config.yaml
arch: "crnn"
dataset: "synthesised sound scenes: up to three everyday sounds over a background"
time_shift_ms: 100
hop_length: 160
spec_augment: false
norm: "batchnorm"
depths: [1, 1, 2, 1]
lr: 0.0015
beta2: 0.98
grad_clip: 1.0
batch_size: 64
epochs: 13.8
lr_schedule: "wsd_sqrt"
Rows from block 4, named by matrix and row number. Each number is 128 + 32 x the weight over the matrix's rms, rounded and kept within 0 to 255. All counts start at 0. Numbers have three digits each.
# conv: width-3 conv, stride 2 (model.blocks.4.conv.weight, 176x144x3), inputs 0-47, a 3 kernel for each
conv.78:125135143164142154169111110105157098153140171118099179157150121157109140158121125168172154097126117079089104132129103113065114188213162103122113177182177118113148101123117172167133098097101047089085170134164117097123146108095142175166208190150211161114126082140133100081136118134179151147142183160201147106109104083166143092186185148120122197163112122139155138147133095146101128176148175101124140063128155148146178099142109191136139
conv.79:102110137152141169152200203066074160186235176164182154097091145135115100079130137097109141121091145124116141132078098134095136146120139174160123163184154168164113119141145144138141122178132120145087143143113080074123098116129114076108126116133045021089139164151103157111105084071201181105134145152128133128076129108098112093116191142164112168127121089086102119092095148127144110118164140137167153152164136149160148133148119076112156
conv.80:078122092125125158138154144150098121066074097093113138148122122065132165142113147123115147144125155076081074074101098105161166117076109154139123103113083134124131157138159046059014142081121115074110068082067115103130108126104118114103137110120168165165146150139143168155099102105074083086142176163120128154120131123181118104195160186051128154125132140123070098126126124143157158086107099150123162162127146114150145103161152071065064
conv.81:096082108145130106073057088109097127106097116125109082131105143153109130175162126138133144121174200108066100096091128100131121160157172077122170089132150188193124111137152135127102141131126076070086124089067151103164104165143212191142162123101113103140182126068165143169131154139094114089106092109130111094113167162190156116091139094080083103111113129197130162141157152126165180106098135118134081116110131143111108119116121127110123
conv.82:170155159151152148177176137133174109116130115114149097150150144157161170056118102097119114153168176158174149175133102089142157127133132113126151131037035119147122151143120154203176065121075203132098105130072136123113128143147081061112140114167150141193108085093146157172185226198147167164126114116163153182159169132126119104119129115130091113178160107117136150105119134127110124188166158165162157114118119155101117131151116164137137
conv.83:141102072140097115186165105158127127155114071099104071193128109171152147099102123152090132119089159182165157133135122099138124120088061140115135106071072101098132181164185178090102116107150141099112127136133107093094137081090171159175162095118159141126135073102128160144114058122151109126127080126126079154153144187106136139116097158134106120160160168181143092133098097168156145155087071123098132072090139141084164156107126158104075
conv.84:138127085067131188130145101161059063158116126112086070143103084171126119068089128137132089159104106204137070135145119146150102119095103139143137106121159120115100190148075163105104157184187148128075116124160165133104055037067095109134073107093191158118113124149179122111144159145164132092108137151106133157126140088100132171163169190149131166096095151146113079089090110177132086123104118178206156145136105143133127170082068136131143
conv.85:138042131102101143190216155094190188149116087132091101103115142154162178095163089088062087128195183154186174118122085112071125155126088104101153093067119153121135089133112119164119119086069097120164164109130165202175173143115121140126131119118123117106129144111109102151120097107147149152144143129071093085084096116104133161154143114122121078142107180140170119145147151071090076128100089066102117203148179136105082069065148109111120
conv.86:142106063095147154116126097128108088116098096110081116115113101100124153133148152102104080142070094137145146134177118155161060106111112136144114126135171170081106186164141101120135088141154137111108088106150101134103123103123103113140138150122141137089085082120145172133128093114124149135130106118082135132133129127112115151119114111163152138122135120088144143115118084155142119144104091096101123206179120137109129212040061119098118
conv.87:096157151156183165119148094129074101111130146129114128161167168114101110145125172155143159177127122130097095070098154117079124119156112159175143155189165131125087074051051194155130147103122129094098159144129181144104048131144113128176090171198125182172184112120110138156119141159101130141104092139203184111113087042136164109113145110098094090185183122115121130152147177054084126048130177159149115080090136173138149136129137106187178
conv.88:083125131129150127103104080176154152096122081095112083137147154184160166132150138114097108161164157140130109044100085096100139130123151111123117118098112114114127187128116126139142136107077129169161075082098132141129128133123124152147078033062062082062033080066145140172138114090170174156048061097070093137153126084097131136077089114103152128116120103157134135131093129148104106035039084146167145070085121077146157097129147116144132
conv.89:123102112104105155143170144120120123147108075098161171097130174153166137157127158090093102115131108138122154146124067103096150135117108107091108175185155111118167081078137126089094130075106080083116148140101148163130100094130138106068167146157117096111125143142096081152112113126114138099152146137117149134126134191153106130120161172133143095170217219163183172121102106092055053136159154119160159171164149095139133124140138115124129
conv.90:085117148065127093123124118096044031089122143104107121115159158087080129095109079063062097148097129153122119131130147032093083124132137143175134057077127107084067117092108146164128179124142090044096115143169119153146112136142102096134168173181157176164170164153094061098115128100096126109114142141151143141135081071133146117136113132088125119113121106122114124155163150118131128080077099162142099144138112126118095050073089123143144
conv.91:156135099090117107111156176071036111146182113149165131164143108200131115078165204163142121137091119195135126097136128198135135084063102150140064146209169119131164105115144139115105103124105148113073156181115151125148055124141164134163164159122156147126109152140085108121143147128133172120062135165127156154098127119069064126090143161104069125162169138173131171147118127106089099083129130164138152157148137113120177124097090133134151
conv.92:089134122147116118118137120141111054155122143094120113123150147062071051087066125184137164112067074124128110057121152110117121148139183150148114102117128189193205154144145075116118163145151155171156126141138157185146106106151169148096099093148137151118099131104121155174081099128128135158122113125077124149121117145106105117122151163142132153097125121129154110102117143182208209074097141057094088146133143073130165127108128104133138
conv.93:129141130145165151157133163220180191177083095082125129155145115105140166107104128106137154160140154111182171128109108045053128163153147116122127162173187080124113161148128115141132186148134099105121168109096162141095169152129138097125135140122105081110168166118150123130087111159093104120162158114137091078119122128147145146195133135129117156081120152136129111132111111081089118139120119167156128127132136142121082103146142150109132
conv.94:097147184092064161154098104169208170133130106120146113113136132145118136142152130113139135190190189128126122180146123133122134130124092068072114144118131172154175139175148123121113201157103127132132193120102134143111093107155108112110103083082069097098120171161107135160142174124071084097158128115112148146093133098143128172158130071097116095112084126167140174082110109098127108116115135129193189158140147115092082090110146144089105
conv.95:089131142065083117160184132134143090100135137133146142129130091132071125138085128113140167120112096077138110066117135114151163112115111070108139171142101148186190169177158092124107086128154119143167145054122169173151062113175128132168086126132129158128144157116131138140082123158096072116126081113103147100106174182121157142144170141031140076152145134115130157081110146146162165125162130063111110173124122137159169126157150141162156
conv.96:178164129110172131096090069109059049087105120112106125199157114153169135178119143130154123170148129131100071164180164155139135146152150134106124190182201136110105199150129119162150155166145094055045049088140133106101158180162116133126161156149142186154136118128160150084171164161146144138177161161142107117175153151121121166121102134130140107099098146124118128131135100130162153142136086131127144153149108156154108187136070075113097
conv.97:104093113128121056050095118120083108079076098096150134139089110157147141203165148169117112145131137108069028173176161157185114129147166078086107156167139126132103155106087092125115083158146123127092081075082125089113129129130126108092172177148138189159128124122138151136147147135117120123097151176134119117142166113121077076112089078137149133163109111121046089147164118131163125137133076085078114119123141156163117208140132101093094
conv.98:203179120151150141116120120161148144144162136118113119140099082113151134172128148128160120077070073151190182200145110137073141126153159091048064170178144101081108135120135154190176156145178174136089164141114129111082190194153079052088142128103133114127137123129169150109137138157137162165168170150155108134138091142133146124136140161104077120120108102093046070181144128153111115190212165167103114116108134064103104102097086156137132
conv.99:130111168121098189121121139124143141120103135098134159131145172109167135127141170102084146130108119127150160099114110114144105123093134111072132084111087152172181124131160098084102155131082076105120162114077117137142116123173126091093098094114096088064141195191052133168110130104080113118112182162077114145122135138075088135155125108146106133100103102156102187099139165084083137129127108129159145106171162056120146073131185121053112
conv.100:163159170138082118116112136200141138133148155157127155123105122135179114106095149178124133100104106151144132133127114126200151188137117097086157143103098087134154129144137134137099130126186224156106124212097123135144162091122138132116148122111125153124085105119164142181109169162147172162139113111068095150125088124016009048071097143117187199106090099147099113199144092147130128200128141085117148122125139079096164164138147167126139
conv.101:138135130068162184134074077165101085142151159173134118143106102161201148113122162118130128160136139089109109103128093145144124095108112156166193131122116072176144126132098118112091115116108106102078142143060111098129103204195133140139096125146137157172141150157159177130157160123113133131096081099177140137161142165125123152112101140153142148118164129103135157078139191115134158162200154166160142061076106177148138131131089106166150
conv.102:119136084120168184120150128144120113085111106083118109145124137143155161100087120094082065145129111165154143106154145161138079116126125215216174129120149139117135162162161157170126156141174203174131115115118177157132123090063110114150111135096132147128127154190126142108156086078161152128123082084135174223165139138117173179146119197103173145078177152158128171121099153151160153096109128200175207165141104154156140156093090134179170
conv.103:125100149210185165083091105174112116086135121105108139141049116127099109188140104159164164163193175129105104116124097128114155180145141139154154126154140170151165131115131071099109100086097158137107127119084151120170104109140162175151106105101067091060103099057135136189128139123116141131169138156097076080120109113146160124081117122104089116111074098167137124144123128151163189085106140133115053177147138116112166125143186108101113
conv.104:146108063093089135155093058132155131168155131141045062149153162097145129126133126113086118160102115086156117118113157084102146192142117124107113143121156198144166156154188134119090151120183131141137171116114177155145129140109175142144150145109136183158133082095203203177121118126112159124170090123148130149111086162135114138106101093112096130107110154181126081162132132160178205124092080113067115173155123148093124174146111111125091
conv.105:181174177144156148109098127101066090138150174181183141160169154096100122155134132166183187117142107096115153137143100103115114100147150110095124117117130077081148075127119113102101125082128112125117128159125089079095119152175136176156120159132127101096106110146191160135078070109109137154085118110129105096044072067154152151080081087097146163128101062145184219136159156098093110153166175132108150085092104122124154071103149165150162
conv.106:158110130139135109152137140089099101112135133141142133078092089172128134090144109096107121144107151160144148186144159165142140128116136118117092151158131142102129080124121151142135116117141063054091146138142084099113135140149118141148127120066139127120162178149106028064173196182158136106156147143173131140115145158154127105125140173151113120115104088094091085136138090084099092107136109151149142113093081141086114088078137119125091
conv.107:161128124083099124183163108152148188176196126104121105125127143098114114119098145054075116107098141056159186157144133053056081147117119094101107139172095110123136126160192086079091130131176107105094184154083140149148105105061134098127123153148103142099126136152135163130080092089126166150111121115167147143068107132112098152149169157140148134145108080100116159117107107112157114131161086126117127165174132129145114008089141163134121
conv.108:088145119141151089092076094128118114123162129121146116148180170093118138139118097146175113115137155095096111177168189070111136085117141140155171120092092117134111098096137108145161088104137133110136133181133087105099081116136111164130183225202151144140103073130135155120094129157138171174067060146141136144092109130127102085090118111175173169192192149112116096127158128150116149094085103095091127129159139122188161089137143180214163
conv.109:130143118145115151181135149197119068114086158121126150161159102093122065099087158162134136129109134177147118193176199119126108117141132159124086143132161104102118206106077121123113185133089148142107148131181137147095105083112068099119091162170130120098126162147165133141155156155087146167109155155166129121144074094126124181114131175158127162172178206159150112150132127158069079163142153127144122133138164080113140125107089170195153
conv.110:123164135155133125136174203149142155135131133093144183080089142065075119101091103119087088138149148205181180120108123141153153093091097156181137079052068133130172111127153120153129088109088154112106166148098167165174139122106146111138157190185142121140126115124120141110102067058094138133138161140145075123137149160142154141122154151062087140128117115151120198130151116141146112161127159132082105213215127084139141135154167095067106
conv.111:138079120086063164122182164150117159199174093081167110084116143141125136113159120067114156124156167134144095117145107082158149103134141137049096151094156118118130155125144169158112141125119164071093176167071142164156151100099101096078143151143102117124118166142146098133088080128178164118090064114073171189139116170111120147118134155141172112114138186080189203172120107160099067184080113105107170124087101151171136113168150120096134
conv.112:097096119112119086096117143111095109105116116073144142092124091130188065165172155119084065128159163065090108144150128141155107126095135112121141098141097121149131136117142079101123107134148096053033126162131112114087125125162114149125153135137107126096117123144112116106121157105132126108125126156123117108108126149131145128127071147123100080090152114100099092108136129167173174095151117058095118096132141129138054118099092121109077
conv.113:109127118155114146171112097214203183190156118114128132163170122083143144112085113130176165184199163156176156128148134125197182147151123153168195139127123108127136172166194146167142156132164131158145126131076151179134140099074070089090148130110138154154076134132155136145178176169096082108111112128130136156164124131117115110136105114160166135149168138146123107135134133102116169149109124130165159076117139114141094127172130160106088
conv.114:143154076171153098162075113163105134139154171157107127163128138142149124099126181162170143122115181139143122137127101131107111149150120165152179161118120138145103108130097136095136115128125142152129152142148109110121112107080086120133180150140125087105157124091122088072152161141158127104161115058169099065104064094106130156173126111186182155163135117089120117135073083116125104118103051163138107099111128177158159117066071112130122
conv.115:139117146116169127155118117112135158140149110116091097091126092073088081142134110143129125106141147146135130150148153114141152131165166147181192075128088153122104145141151114135117088135146054025068110148159102106144110113116138143138149090104143166163121101128135114127085131131130109092098087096102172201159165177147194135153157150115167086105128155092096112143142139164150144110111129084129140125123123156166115114150113061052073
conv.116:189167055118084091128139144141137163121112066179108080123107120113122155162167125125125097123127121108132140116173177165133138054087113102136096112098079115071094096119140091141106108061041108089101091136079090102122133096054134110069155163156130120146112124141173182120127130106101112095119151159118101121093148156125129106142160126047119162150116124155087121156162121088085053157156092116120121177159128124097083133149134173134107
conv.117:134163153172181147103084124131124169097153127092104097146126127162111154192110061127160137134119099105072100088091125107103170151138132126170182183214123150135123120135106103113121131102134122120159038054093116082105172168113127113130170156147105151160103075056190153136148170155175169145127121139125099086131128065099107083114133120109105155113107077122096071202177140164158131090089104124123105133103095107114145151170153138125128
conv.118:135103090168190159097082093141156176129129198102068115109093152175148186113131151122135152149165166128125113106098073118100124107086145149149157150128148189195181128114115136161140175161147182132175138109076131127177116144186167146132138144154106114141139097126175190162149166197150220207061068085119088152135108113100071065110170171177073139179177171149137147167146182143171146133127148139125147124099132128124180121115174170176152
conv.119:137137138085092085154213155144101161148109103127160135078104126071078067161100111148127169166163140157100066103134169192177143149151126101041065103149112155103098106091114180125066117050111094110139117138143160150161141091108109113125121121177157179174129169131114063161073076095116108102099139136108176160145112100118151134134141115111124075088136162101095122103076108132143124101166200072107106139104140096120117154146155075104134
conv.120:177135132148138119146095097187161155108102143136095102150115099124109117202151182142165152171194181158130116163133173122078155156099101052080067100138129150135124142173151065099097137094120138134132081087136115075096121142126164183164114080059133104147102123110139120130165135151072048053169154108086112112118129132214187175112111112119068121107113091140125121094067084138118137092128115119177165171113139135094139115124139006046115
conv.121:183156169139133093168167180145102101098106082135107107146134139109090117095081026126120130134096116145152171172144142152141137139133129130127140111128109047090076141112096137146128155162135222208174093127138136117120169129111104086139113108105116149121066079070139136101124116130080090120144101102081071057122110111105142155131091090189196174127142094103146188145180144133118104181187162105094105106121134109098100093098080155137143
conv.122:136096085115126159174118135146150165135106081203117101122089134232193101092194222139167141141165167147126101134083086163140192122130169154093123103095128134133115136109122133085139104078111138195203214126060164125123126108137138112118174101063162121116142108088108134165123184205214163096168112107111120146091108132082100127127109094163161139115133146158098094096107140104096107113062110117147131104104137145131154166166140114145157
conv.123:175131106163122139148155128069067071177197149105140103110123139180108095143129115139105103112112104142141096155130120136087102133135155127114150104116105095120076150095075115091092153151144068063072140137179110150137145088127135067084121095106131119112057119138121096107104108132199128107090095120048162142101133132131110081156129145195190139073136151143100129159141125181148122105145121118139169115108110148163149078096093137147163
conv.124:119103064153103103123100099134121128143059091119050113081085150139122148137137156156140072124123144141142124108119123104093142058081114174180163165134133141155119175123130124150139151144147111073177104085122133137143166153134164131112134120094160131137130093070099076147186124149121098109147167130119091101105123159169148105115146160055079084181166138104086118082094098155142146156134095107106077126104140111085107123105111171169157
conv.125:110127155098130145159189150104135175167187173098171151087157160074144120086149109059081107116141110122151176096140131102140103098125129138172177060129104086124156155148151155175176113160126079087120152176151117165139061082109094080073132137156051097100115134177081128161089134091098128110071115142116139182150184135161126149103167136156193126112156133111119162134159172106100134121112101127130154115147135139179112000106165121092062
conv.126:182178140127158145144120148141146104120155143150104128141115068133181159127094092138168128100091108136188121120162154099117122161115119091111163164139144137120169154155125147161161090135157173128110098159133089104122157052055159170100112105150116113086101103131143157136088132145146205192141113124096123184116118132075075113122167182074139171123070132155152111178077027101072126183119092104147178120157104107143152151146142174150119
conv.127:095155150052126156098180182088132152053160164111187175086138104069149161113170179118157121139177147124137123087160156152178150115125147134117138098178133096156141130084152121170130114112166087131102048145133086127119070159168127158141122107152121121143105166154108134145087191118102166145068157163127163170089149140113163122074126139069137125118158105084134119093144162108116180091185155117131141131166157109197155087120107095119123
conv.128:069141204080126160147160123192126099066122186123162200101111142103074154138144151077159199153161161154141128087134158126177177116124091085092113146129163171130158143111116214201146154095100113131093128127181148159124099116182112139164122117148146165138149167169113149167156150136063085100146169158148188159143136093174214171165154107070155132125087138126149152078102155062115144158171199160159141094103138102151157142188183090055094
conv.129:200168166103135091119100133101149173118172134177132164142165169102158162106153178150207154102149175119183143162146140114121142146162138156136114137067126127148128100155167175139119105137153127108172152138102133145158179159092115200163183159101152154172116161113132094135141119125111156097175157097136110090087074140093152148155110139124107115131100126124142141149140151083138117147111088113142131124133121154173116132150178148184143
conv.130:178079130170128081138159156125146110162089142120108119126101112162141173156179141182082049102160131116129106099115092091104128169154111114100121130129125165135201110132110111169158093091096093141147128109082128125105185108102160160095184102092138108097148152123146114133136133093168142141139149141125100122062120131100169134115130159080115119119027096123064075167126111113115096135054061088116141116119107130137119096118140167114080
conv.131:127100124167135091102103061119131209136087063096070114150103141154154132105141130165145107168134177084117101105143087130142146149135124099137188107128160106142107142154179101080105100153166064066160157133046149133173108075069130075081150120117147165142119116076101089152106146153146101137141106099129118121043103163069087101128147164135175130100135147097075103050032128093133136085106123104080105125113134109084076147131151125133127
conv.132:143183142100076091153107109117174167161145131179152142147164137153141112117111089131173172162177148101090121140096125104101175152164111102083113128103111117112097143137185163090044141107136136114127173144138177183133161106117168155134143151130091125167115125143168201124089086143108117092154094084141107080155108141129123099122052051111115150104128154180178187113096095107119145161136145095066108081108110135096084157209128135172172
conv.133:129136141133155200119090102142164113112107106121174194126109124144144112123137140124147102134127116119133080145140088123143139142193158162104125180154181151127099137135103199184106115136098132169143185152135171140120124094134089109114070135144107086063162168156117124138173157155094088085165203198198163121149125105088083115166146089142174182200121148145181133084108181114080089156124088177173148126123170150117116149156105193115124
conv.134:139134066097139134110120133153092080134107087096142093100059087151094068094091068095070017159092092157130086130132077114129144144105081146179129174124080158137148140170122159130104168157141132107141141081083151147157103084107105092086091095087133122111125139128103058108129101075147121097150129102126141167132163157166131174161192199138172109099101124157134130109056151139151123134121093172128159182127063060107112149130106091143137
conv.135:152185180090173147131115151125101111093121139147145111159126114145091111106177159155152130138126123092163185131143154158171121054088101126120168116117100087151135097126109069105168100102085138104124135179131114079124115211158137116118168165170163135128109100122158158112170162104097124158099132160165124080124204162171105078116151111060074139174112071165120151143169188095082086176192151165173125161182161152090064138117142131156131
conv.136:100145159094099153149160109110080105107093085143187108166205183134118136116109086139120153172180135137133149123130137165154130145150176108102081124116100113105114060090115138121136124108129108092130133147120169182139094158159092095124146197170140155160143086086070051091167191220092080077168125114138177159141158139095131109084106105114120095184211165156150154143126127123070044133135141152153178183146126132129129102126094168196212
conv.137:138175149156156155090105178075122083098167142087145156106109156082094110128103121111121117109078054174156120180102121142131174120127145134144136127092107156160136203173130157224174156191123086059066099070091073066074173162110100114097163137114131126156129139171104059110125124075158170151129116099141128128229235123148134121159163128136166157114087109100085161145130144139123087151106099164146080174108118140136107095154159144116101
conv.138:128068126140137162158138119105069157171128077173190122151133141164135112114145141116135113078138162144127152138096158157155136160124096109128134059071125135081112129120136157059107169143135144114092165175137129122147090092161162175133135114113096081061157138138126124103095109160083043048143084118117125131121146160162194142126076141148118100134185157133150163119105106178128103087104130093119149111115145156166122130120130107123112
conv.139:157123094150078153143170071191176245148150083149112057187198192158172164097130124107126147134147176133164172113101141085120099169158143115072108123158193117137132178144184115141121160113113139146184183127107186171136170123077124095131117157109109160158151145102137129150094138144131171158110081091131133128104118192092121137102114107143153100095134189167138091145107149060094123107096119127176120135120112100110072110126121119134108
conv.140:104105116076055151166135087098117133140067094146131112154199156105141126152167154068104132162139107082106163082138156104113162106127096141075094154119132123102126100191190113082096109110146105111171117093124111130099113076153079059056179167135154145133162181160167135172135099121120085056166150133160157147097128153154134125182155105101144140131140161117095110154118103107143150133113118131181195146151145166135131159201131103085118
conv.141:156154104073040120155153165145111123104103096131128141139156111084146117111114166132111120123113137154129129101142178115151121061081096107089089131107170175183092087097101160157161092064091134131135116128146130108097112126117084049124132178171117110110197191163147096128098095076126143154117140154166129130105080061175164123163133135072095125107105129103104094081110136100143116137151159179106105125115128151137121157144121115102120
conv.142:190201133127108137125111119142131145154176174172146095154156142091126141143117159091131118137096125133159188131111118112052111116113124114128124143167145172117089192131183183190171205140175147127119142137123159152111151132113143088118150162135139134123157148128214225158121113131154186188095072093176164125173136127151120058131155157133117148158152129122135126192179139122110117164158091182191149107124082172144150134120110171180137
conv.143:102126113063176138133176135054149150074123102110171139119186106076146154076133092101149158115188172116120146118143170178187170099143127115099127106115110049084152050116105101152122072130133092125124127166139117154116066101143047152127122138168170194155097113106092065112159189189108143128071100118128205158109183140066138125084107092083170130133145154093164148088144145099073117068107099093145130097115112109165125056130158093150117
conv.144:110181142084140113125133167123106124140174179180222176130124084123109085148119073153255197165151112143124160109113151129171207130112097113168167146119133093144113132139150192133063057081177118114094093144150114136167114075102138163118164131151092132164096147133121083085127139136145110090116118153150157113158143118141108073101099077083109166092169157129123142132134100109140140139130135097102097105133138115111090155217128110102146
conv.145:140132104143155161129142127096146115126109090129139123096146143109119130109107069111040077121098085123099151145104101129139046150137152079081104095118121077072079079119151100080093126118134155128126133144128121131095153168200109105124106069074095101109132118145095072057075063071143131127151135139120081106124113123134145148110100107156164135063099065148161190147134123084064113109087091096095088151123082101113086123020107079078104
conv.146:151140126142114137108103101165113140133163172135151130154174188081082139161131165110140130122079133121130167103129120114122127127137173109093083152151184140121127191150157124162154197174206191159141149167117139120108181175180138133156149168177128144158099122091223185155070111124094122159131103147121099091171088119146140112115138111111120122114144128135119147209199154175171100190142136093099084145125124089139143133095132168137125
conv.147:116168131176137072104187162132132100119126127094110159140129094123109094105132099173139094142162143125110099127154140150132139131108091090148132120158109166129132153125047094128146133150146143171140131128168120107102111086108119106053137152186113145170134157101122127087128143116136142148178173142099114103119132100065139139111137131159145109080130087118123081092084092119160118106120174134097080130147118133121077103093089096111083
conv.148:099124151141124159193180176119181151124170159109152183083135133084060158104116153076085083090097093154180165104102143102064133132130134153174137149139169150119113130138120181215168177178146100077116133125141154153118113120141076119111145153150122081094160134175076113165141107092096108133137153156110132107196192113126114069164165095134123102195116097124137143150157184123148141181150134182155127129129180124148107049127150160094067
conv.149:120167153133144090090097108113139139093116149122135179063114109181188173149165167182173132135167161100077116153150152132196133097161155100128131161157136100136138125110085160185190101139105105082042150182163134171149123136156135164173112104110102150138102085121064047094150187200106110135099070080153164157156152171095117125101126117158189137114148105099168228108093114120082112097115159124135148063047059150133128143108152158187144
conv.150:094096102144134156151210192095142177194221176138157143097146121061106119073059096124106109083099120165171179114086094182144194112081104170153131148183147104089135143138151172189194105128099117136118142136133091096091069081119079117110117132148063081085136107119146152121152140143139139143102129178137150137128155146109120101158191191144112124170201137056089110151153155162169100138158186111113144152153151160156144083145142074082075
conv.151:141159165128116117097132071086102090101077088164150133134191178073034084150146144131125125113115134099054092081124162127118119142146150130088051140131115167115136066164127135091068141132111098114133089059104145111103125131146125143162100128136142171182144094090140129153131096116148112118140161128131138095128126062115140127152105043114120099149104112120132125167157158150153160132111157101088114142157196102130110130136119123120150
conv.152:076102149159118106135135156147099123122131130102114161112124182175102127087084156147126056131103110118129122078089134072066139155139154188142062186123068116136114160133094116175151181161094171225224123100118138105124129136119144108085136114152082103126168127108115120145117153135144126118134099103144109115092144129138138131141177123121171165123163094137126141130077120182110086083100113147117107123069120115133138115107115151176109
conv.153:073053101175162127127086097158170196134096076108049077148119160054080126152145114098064079147089093131150136133109122131117129183184169162139117116123158170163170182144182084127129169166141148192167147139174209184187143147128136126147130111075119129097111121111159131170136084057109108121150145140113116102162147131124081117152143115130080128169104138177153091148159168182188193131047051099102058192178179108074079125065098146122094
conv.154:132077086123103091093091098089088099185212161141113099148127130137123129108069097108104100123125166106162123134116097089065070162135120125087117154154112082133080093128088107121154132157140094074084161193179106109146129140096143122127148147121127120119119134153109087118140139132138144132154121110105139133067117077126155175147159148163119096115079087140137151101127093109144139131113096130150145134100123105126117066078069127105055
conv.155:124116149128092159169129142135128124135119150117160125133145173103134174190165149103109164148149141143129141160134114076097127150133141119106111068123142080147137166090149041075094196080080153117133033027107089123146127113125125098121160125094108097105069117122096139139088089093114118133170195165041058071164122112085075055174124118155133179074150140155100121129094103118085066116106078128162136140131131140131131131139163091072120
conv.156:086066139098105162122138146088130143169116071152125162144145107175160118132096068112075125125152126147110127113102112089164147156159123120141179169150122106110142106117144171121079122133155120146169147117041090116118164085104133122097093120164107148160103136126096104143121114107153093099100117108157191137150188171170120161155150144140168161147153171105173169082143160099126161118126122119135125058102142186158137163179118122118094
conv.157:170156128181133112114145148136141156159162140069119134139133158065102134172144123161180174125100134123153177166131106060067080092155157145099102160133064090121112129129099115138139119123120151133132089114111059067112224181109159152182134127139128121132101114130184121128130129120137121121115119117150099070112114089136114088144127067092105100120098110104101168165171160148122110212220173142114124070075110103107141066087136130098119
conv.158:118112130093125204172153154124137108102121179126119178171144056167190146165144093113117195141128112131140113079149162128142118151086070083108167070157168123128114167151119132143159133154160129119130100131220169139126148147135145139160101108111134166119101170178147147128056135158112135125111116165080141186138126135145091088143130147136112115067121163119153132144143121122132127074145148054144122136130134150118109178118111104130176
conv.159:125142155130108131129103092112186177172128111141131173101144180184150151127133142092087114147213151105144133142124180141136139203146109170182198124101136150150110090160179140123088090152144129175186193161154165169177123088129157136103130152146115117181187147120104143193136117109130116151150112074188158079112114142160137107145162141180113132132087171172139153128119157089160164140116147143135112145185199175124134163212084139113144
conv.160:160121103160146107105134167148148123101073092150149171159123124119188157173178186114086093123146136138085093141123152139110114150182177132081103137237217116123112163115133163147176166152149194117118110065080128119074172218145144111097144152104072114124194164117161161135118144145109148170055085086169152134110141126126131124097128119124121127133132153159100103172171121090117119114122132167138114120096086144160136167154151147140161
conv.161:107140149147174115072138114084130084128151146071128113053174123096120117119104077125115094128149114059063046131183112110158080102153134146165145149179143079069074085078084086147166122143145082064106116163131123177139133164174085128128155158168144158160151123113102118129145152114105122130148203162093081102174150144107147191120143154102136103106100124100137110134150102081135161115097093112070088132155113052153131082098151125096090
conv.162:073105118123118123102070082073037094072050098078088098103077119149116119094127145096084105089082103146115095143145168054094095160132155159112091151114092165160174098083123095104085160103125111101103147142135133104138110166162123150179082091048063075051158164156113117124102094073152149128147139138137104126096047044143160155134107117119082118105096049132099149167143160154165140090113129118108122154105148073102133096064101115127115
conv.163:134129129123129117166129113119149145147147105142103098192150140160147159110126097126137138113133137188178165141128110168090133086079044118138141138054073122088108095125107111102124134063097142082122133123121086021050173168168160160143141153154226171151108109113105048077179160169174162165094073078129124129115108129162155115111112130135087118161101110130114114138116138116070078124125125157166145076079117137092114078107125116140139
conv.164:142152185144147112124147152144124115083126091089165147118136120112146143156140142134143074115146134160123074099121120111174176130152113122090090119117154167103096129119086168177179135149132153197165119144163179184140139118140095121117092103129114142149167145140101073121196171146139142142164174150127136116171142092098098104119149160141137082118131124146193160133099115070134101135100114146124142159183169137130063164148109101103135
conv.165:115148149104080095172105114116195166121110119128127124099110120143125158150138154141150182109124103105075114146123119170121154150103128076109089141100101155151162133157143075075126084079085126167139099097089122087110104121142135121100143119158165142157131142130127151226121145182199156180141104088089125098112130126034054028094112075125075142088099075101085068094111124158153155072132175103139100125122124149125160154167153116156154
conv.166:135074073141114115138159119155171169135125109162123109146168184128163177155168097122142158139134139166186199161169131143153158124152153133083100124158161100084080149154130152168176131134124161160145104114175158171171183167072115129168134102096083126146109152111118100039156145145130137133129166167093087051172143144120109087088103135110106064101097116136125095171163077078129055150166070090064094182154136152123080155151141119118092
conv.167:161155146111075102120120094150128161074113134155137142141090109173190101120113137141097127078074098116124093111117146133128150114089084096132136112118118130125097112118159106091064090072089182142146136166169134079096137098141145142149112102101149155146137169159095122115081106116175181166109082074111136131051049065082137120129096118099095179090071065171079076158092114116121121094064114095098105134120068086112088161136101134107147
conv.168:126108178119177162078110134156205151069120194090121201141117130152172106129154109148196184113160128144131113143150142111144145123151153072109153143165151143170159157192173127147155114133132121125175128130113089088131139104128127139101166163153103114159124165159116126137115170173123163153134171162147147106118115163080110139137128106161116164118151144080156081107101125097146159105156130116135156116149156178164170150170175153115117
conv.169:099159153104112127153148146152105071117117118100130133155202167103099139075055101083111128084081061163155134095084094023049097104111125165127116116091115124116081142110078146184123182135112170112119099132115172160115134146149101094110169196215161188171129107135121127130122091103124146163153137104122105112137097070120114109173138102110126185145146123145164153143143169144064106146082138147113141160114137122104113097108065133150185
conv.170:100111105186164129134104130119118170122170186115108128088092137092076085119046102121143117078064087142130124075083097101105166071108130162170133188193161140151115118120132095150142141147156105067114088108094090078114128108087104100098193246158093120145125079101161136111124159141155177153146166168085088123123113114093098103137159155110090151185140115100099060140154075159159164135118107138105112146136097106156161092124127156122084
conv.171:181078107162135152155183096133114178134082070165119120119115118157138149121145147168128164146185190158077132070102150199189149160187150104062043134152144152089103130122125136092105148083089139134151099110091105101125145148141136129148125090118161154157142096125136113096149162186155106084083071113139130168142136155160215211095071073118167117117102130121147154118075101150114093091109169132164156055092078157161158158142182091085098